Weights of a small image VAE.
Model: 7.87M parameters, encoder widths [160, 272, 480], decoder widths [32, 32, 64].
Training: adam_atan2 at rate 0.0028, 7300 steps, batches of 64.
Data: trained on dead-leaves pictures: piles of overlapping shapes, 72500 training examples.
Rows from block 4 of the encoder of a small image VAE, named by matrix and row number. Each number is 128 + 32 x the weight over its row's rms, rounded and kept within 0 to 255. All counts start at 0. Numbers have three digits each. After the name is the row's rms in percent of the matrix's.
After each channel's rows are labels from the 100 images, of 14976, where the channel reaches its highest value: "top examples" is what is common among them; "patch colour" is the nearest of a few named colours to the mean colour under the peak. Only what is clearly more common there than usual is listed. The data: dead-leaves pictures: piles of overlapping shapes. In brackets: how many of the 100.
# c30: last pointwise conv (encoder.blocks.4.c3.0.weight, 272x272x1x1), inputs 117-155

c30.229 103:102107111139154134145134114089151103101138129101104139139098129108074166119123134135073117073172122206066081121173188
top examples: grey (100)
patch colour: white (54)

c30.53 100:072091150123142225164057140174090111161174151149119151137127076125093146143099117089082151110103070077133155136108138
top examples: vivid (90)
patch colour: green (25)

c30.48 099:128148135164168106125110134133115178167134134115167140133147177103187137138126143150142141138137137080173124166124083
top examples: vivid (96)
patch colour: red (35); orange (33)

c30.90 101:143101139123098155150110149118105101112091076116136143126065092152148091156139131095125147050134073094173150075100093
top examples: vivid (100)
patch colour: red (31)

c30.87 093:136137132094012102116110123101076134118110134116113117113139115115144119100172110141119093106115110088110185101129157
top examples: vivid (100)
patch colour: green (82)

c30.250 091:238095133131105109108121148191105115159160157110123148159083130157112120108123152136099189119115135142154115139145163
top examples: vivid (80)
patch colour: cyan (51)

c30.67 101:184087147071100131129091184200099113097148162114152098208117085130149119117167121119122139081132100127121123099099116
top examples: vivid (98)
patch colour: grey (41)

c30.59 102:157130065105128067144169109137211153100105109131117142129125154170083120117135141138151099116158137077135150080106137
top examples: grey (100)
patch colour: grey (65)

c30.63 095:118136042145237164182127116134166099081139048151140115123101110126146125158106181109141155150163109084200124129099081
top examples: vivid (98)
patch colour: purple (32)

c30.214 113:167102143156104130113096142141102126146185135109155124135123126115078150092109103137094130129125135114100137128116102
top examples: grey (87)
patch colour: white (95)

c30.251 103:120145112163162110160154145090170133128147094154147177147136140082104192104162066104123033109053150123168150153179105
top examples: vivid (100)
patch colour: purple (40); blue (30)

c30.32 100:147105070121083080160190145102170110092112099131179187133104137110092085114103167129132117145132099097093198120137133
top examples: grey (100)
patch colour: grey (45); white (35)

c30.169 105:131099111118147142140112110110116127095143151114160134104108134102105116116142123135070118140147123089067186122124124
top examples: grey (55); warm (43)
patch colour: red (43); black (39)

c30.242 097:135097110119099078166141144104170137109164160128143172120148109061089151159121125154116035070084107203086127114158138
top examples: vivid (93)
patch colour: green (38)

c30.14 094:094097129134130135104135095125146133124124125139133116120097120168111090147114156118141170156113114141147115153136157
top examples: grey (87)
patch colour: grey (47)

c30.80 102:154098102105138129150121169148084140118159105046126139127127130117183108132161112089207121152074144099190168116164101
top examples: vivid (99)
patch colour: red (58); orange (25)

c30.207 107:158161184142148113131132167159104126145129136127146136136165151144221142139170153112144120149128147147167140122151000
top examples: vivid (99)
patch colour: cyan (44)

c30.71 099:110073126130146078100174144119125114130107136130162084197156128097162143145185139183129117073168155076137099168163115
top examples: vivid (99)
patch colour: cyan (34); purple (26)

c30.100 102:145115164125107151126097096161112129092123133122094106145118096167055150146071142154128186139200126132090115102001145
top examples: vivid (92)
patch colour: purple (30); blue (30)

c30.252 101:171131104094090105141144125111147099131153106101115154105150147145094154094063114097099140113112124124067124091114065
top examples: grey (92)
patch colour: white (83)

c30.167 096:182150159158143135173149133158156145120083116150147131209117105166151063168128182130127197142147145123121128075078118
top examples: vivid (100)
patch colour: red (38)

c30.73 096:147165165076135138080091107125078152126074086134060088123152172150151107112149102139121140112135123138135118031142114
top examples: vivid (99)
patch colour: green (29)

c30.244 098:153165107098149112190135129154175164105122108142109112127137127119100104124168105114138078104157175087113170091074121
top examples: grey (100)
patch colour: grey (57)

c30.15 101:139091100116151097144136146140139202106123163124152177167112125081102114109153164159129136190130140140092114145149138
top examples: grey (69)
patch colour: white (40); red (30)

c30.93 100:108072172181117120053105126132050140203154182076200129076177122101116131141154135188112117123119136116120156147152149
top examples: vivid (100)
patch colour: cyan (30)

c30.227 099:079094118128151144146129127133199142107110141149181091109125128140111128114106135127148175194180126074150106163079138
top examples: vivid (91)
patch colour: red (67); purple (27)

c30.13 101:088099077136225171134083135131089138070122136136165031131154075165092102153132177155110144168217112086137124129053130
top examples: vivid (65)
patch colour: green (26)

c30.56 093:117149043156152116142152128102179150104085083172119150124090147150059105098081146051168141166109092085165161104144113
top examples: grey (82)
patch colour: black (35)

c30.102 108:126112109144116118127162111139131163136133146112150097134145110106086107121135122145109100100148175109167179139106141
top examples: grey (71); textured (66)
patch colour: black (48); red (28)

c30.122 095:096101121027124136081138125117091049123123122139093144081075081105096170158098133114095151125122079115113152156118129
top examples: vivid (68); warm (32)
patch colour: red (37)

c30.225 110:094136132158139142110054132145118135125130112140166125114109144114135154098137134116139157199191102108154068181101091
top examples: vivid (92)
patch colour: red (89)

c30.54 108:134084144178121130118107142145145100141141140123101100172135124077124201095116156148121090105122216159109103110111078
top examples: vivid (96); large pieces (66)
patch colour: purple (67)

c30.168 103:085167145116144111088121120117074168126137142121163115094131170086179113142141098117139094193109101146164124167170161
top examples: vivid (98)
patch colour: yellow (31); orange (26)

c30.220 103:093159069124122091139149123079140094106068050142125167127073088138107094136120120089173111129092120076185193080146093
top examples: grey (94)
patch colour: grey (72)

c30.51 102:149116145132125152114124107160157111133121136109107098154133082127118119124129130141088140068140176140098058090096138
top examples: vivid (92)
patch colour: cyan (51); blue (47)

c30.127 109:099144138129128165157129112094158114131098108141129127134074118058114110154106108100144120132141155142156119132152151
top examples: grey (98)
patch colour: grey (48); white (27)

c30.99 097:169121135144091112105162138131137096154137129102150127126117127126139143110141128139099108048091143113128144111168129
top examples: vivid (97)
patch colour: green (64); cyan (36)

c30.257 090:137164104150108096078148151123087144168193153088138088121123130127107168121116143145046136103155153083115095132128090
top examples: vivid (62); large pieces (60); cool (38)
patch colour: cyan (100)

c30.264 103:172178091156158078127154093096153206116061112107142122144160195141165132091190121146150103157136192141124104109123109
top examples: vivid (99)
patch colour: blue (36)

c30.159 096:125159111139100129136157128091142128097128093130090125092113135133125121100122080058145100111105145136114122137147169
top examples: grey (70)
patch colour: black (89)

c30.258 097:114103109106076081080138150118047139197190173072114094118120126110092118105122124181106099100105156124139108162199138
top examples: grey (34); vivid (32)
patch colour: white (50)

c30.213 108:154167177146135112133108146161082152119122127115123120141159167164193144127141134124161134148118130131151139097141039
top examples: vivid (100)
patch colour: cyan (43)

c30.74 097:136197138142105091122151163060126171095085098190158122070177144118191127097163098132141106086113116127090111104118141
top examples: vivid (80)
patch colour: green (39)

c30.69 106:173136139142158115114118148173111115157142137099092116170168130169196166132134141102122185136128160113166062136111058
top examples: vivid (100)
patch colour: blue (60); cyan (26)

c30.76 100:138162107079136131144121097141130187100114108093106091153142097120094106119135134134108154167124081074175185109052137
top examples: vivid (66)
patch colour: green (39); red (25)

c30.139 100:113130112122202182145063154123141148106116087123130133124095114103068084042135110033124145190083100147141142118105141
top examples: vivid (71)
patch colour: green (40); red (25)

c30.110 099:180109143112103140142111141205128091115144141105089129207080062161124121108091148145102182093067096121130173097097119
top examples: vivid (97)
patch colour: green (26)

c30.233 099:129128117124166144114067098162137136108108116137089105129082103132162103112109122091119155213152063156130093145081127
top examples: vivid (78)
patch colour: red (73)

c30.81 107:117101124115101114093150131071130112141133140114116125073129100104117080152126117119121054079102135131133122118168141
top examples: vivid (75)
patch colour: yellow (46); orange (41)

c30.124 103:159125078128132117132188131112096135133149132085132160141159119088121149090138141152135103107143169096156136145114092
top examples: vivid (97)
patch colour: blue (54); purple (35)

c30.154 101:081102176140155176119087134155096154120160164161139046150174083105086141150120136185087175132163170151119068188090227
top examples: grey (96)
patch colour: white (41)

c30.144 097:129087159090146140124112104132073127086077140144162101139167140073159092195175096138167134146197149127165160181105166
top examples: vivid (100)
patch colour: green (60)

c30.230 099:117183114121162109146142161079142119098078085133122155076105110094152136116143112103141120149061091191122121126110087
top examples: vivid (100)
patch colour: green (88)

c30.117 096:155120115107073119111133126121121094130150153123159148134144124087107151119144138157100085065095135147120158112163130
top examples: vivid (95)
patch colour: green (88)

c30.60 098:144094165137081124189149104148156149120145177129114103134175126086067134096120098175090063064107161132080150098095111
top examples: grey (94); shaded (76)
patch colour: white (81)

c30.46 094:136120129159102138113134145168118151117135123102155082136145094096155135131108126153137162151164183092174157135112143
top examples: grey (76)
patch colour: grey (41)

c30.198 103:061132090184154136099107076089128134127152084109154152090092172065090123083134114121077086142058124142158140111166105
top examples: vivid (100)
patch colour: cyan (29)

c30.193 100:073107124150130163137117097106152146109106101160162098108127132156130122108111133095138161195174099075148126136093146
top examples: vivid (64); warm (36)
patch colour: red (81)

c30.105 103:098114099108132094148134115021110122091114098123150152055166133061111142111164098113142089071117137165110124099139134
top examples: vivid (99)
patch colour: blue (39); purple (28)

c30.248 100:067157103105164133106148101110174186131057132186097090107166168115155115113161095084148098108148103108145124110128123
top examples: vivid (82)
patch colour: green (48); yellow (25)

c30.203 092:140091141114091117111132127104129144157138134103097159122073116103175143108168131120128116122073122191138123175158178
top examples: vivid (98)
patch colour: green (55); yellow (45)

c30.6 092:112098130123126139118133139136119143096134162126175071129133115139132126120125149139157149148155115174112125182104182
top examples: grey (97)
patch colour: black (40)

c30.143 102:164176117130107088120164166112113126165130148142130149066125178103187150087171073073140115132080153068151130175180082
top examples: vivid (100)
patch colour: blue (38)

c30.180 106:153213062089028060155208161111180192115118133135102177117089159135144118110113098129136097128039132085100149128158102
top examples: vivid (100)
patch colour: green (73)

c30.50 099:100105139110118110109160105090142121127173150093159154140107156124069131074092193152093118150145108160089133129182141
top examples: grey (100)
patch colour: white (85)

c30.21 093:131118175085053126142141135126080136147180176138134129124168130085147097113157107173105090108102142168121188150181162
top examples: vivid (92)
patch colour: green (78)

c30.45 103:117085085141142143146127116129146142098121139113140111137160104159065112133073142146149132156153157092184138112032156
top examples: vivid (99)
patch colour: purple (81)

c30.153 096:148079153143085133170093163150129112098108140180106092185132117155059114096142139133131104082124164125118193115102131
top examples: grey (94)
patch colour: white (90)

c30.202 093:135139066111084131108160121111136177095121121129150102106096125110074104115079134120169160174126122131115085128082122
top examples: grey (49); dark (31)
patch colour: black (58)

c30.190 103:160122042104068063147193157120158118129139125108150170095144099094099130127121135135144075086042165122113146132206132
top examples: vivid (100)
patch colour: purple (43); red (33)

c30.20 096:152112124128090130114124131109128093137155132119114138105130121121109115130139110128129124064091126167108158104176140
top examples: vivid (100)
patch colour: green (96)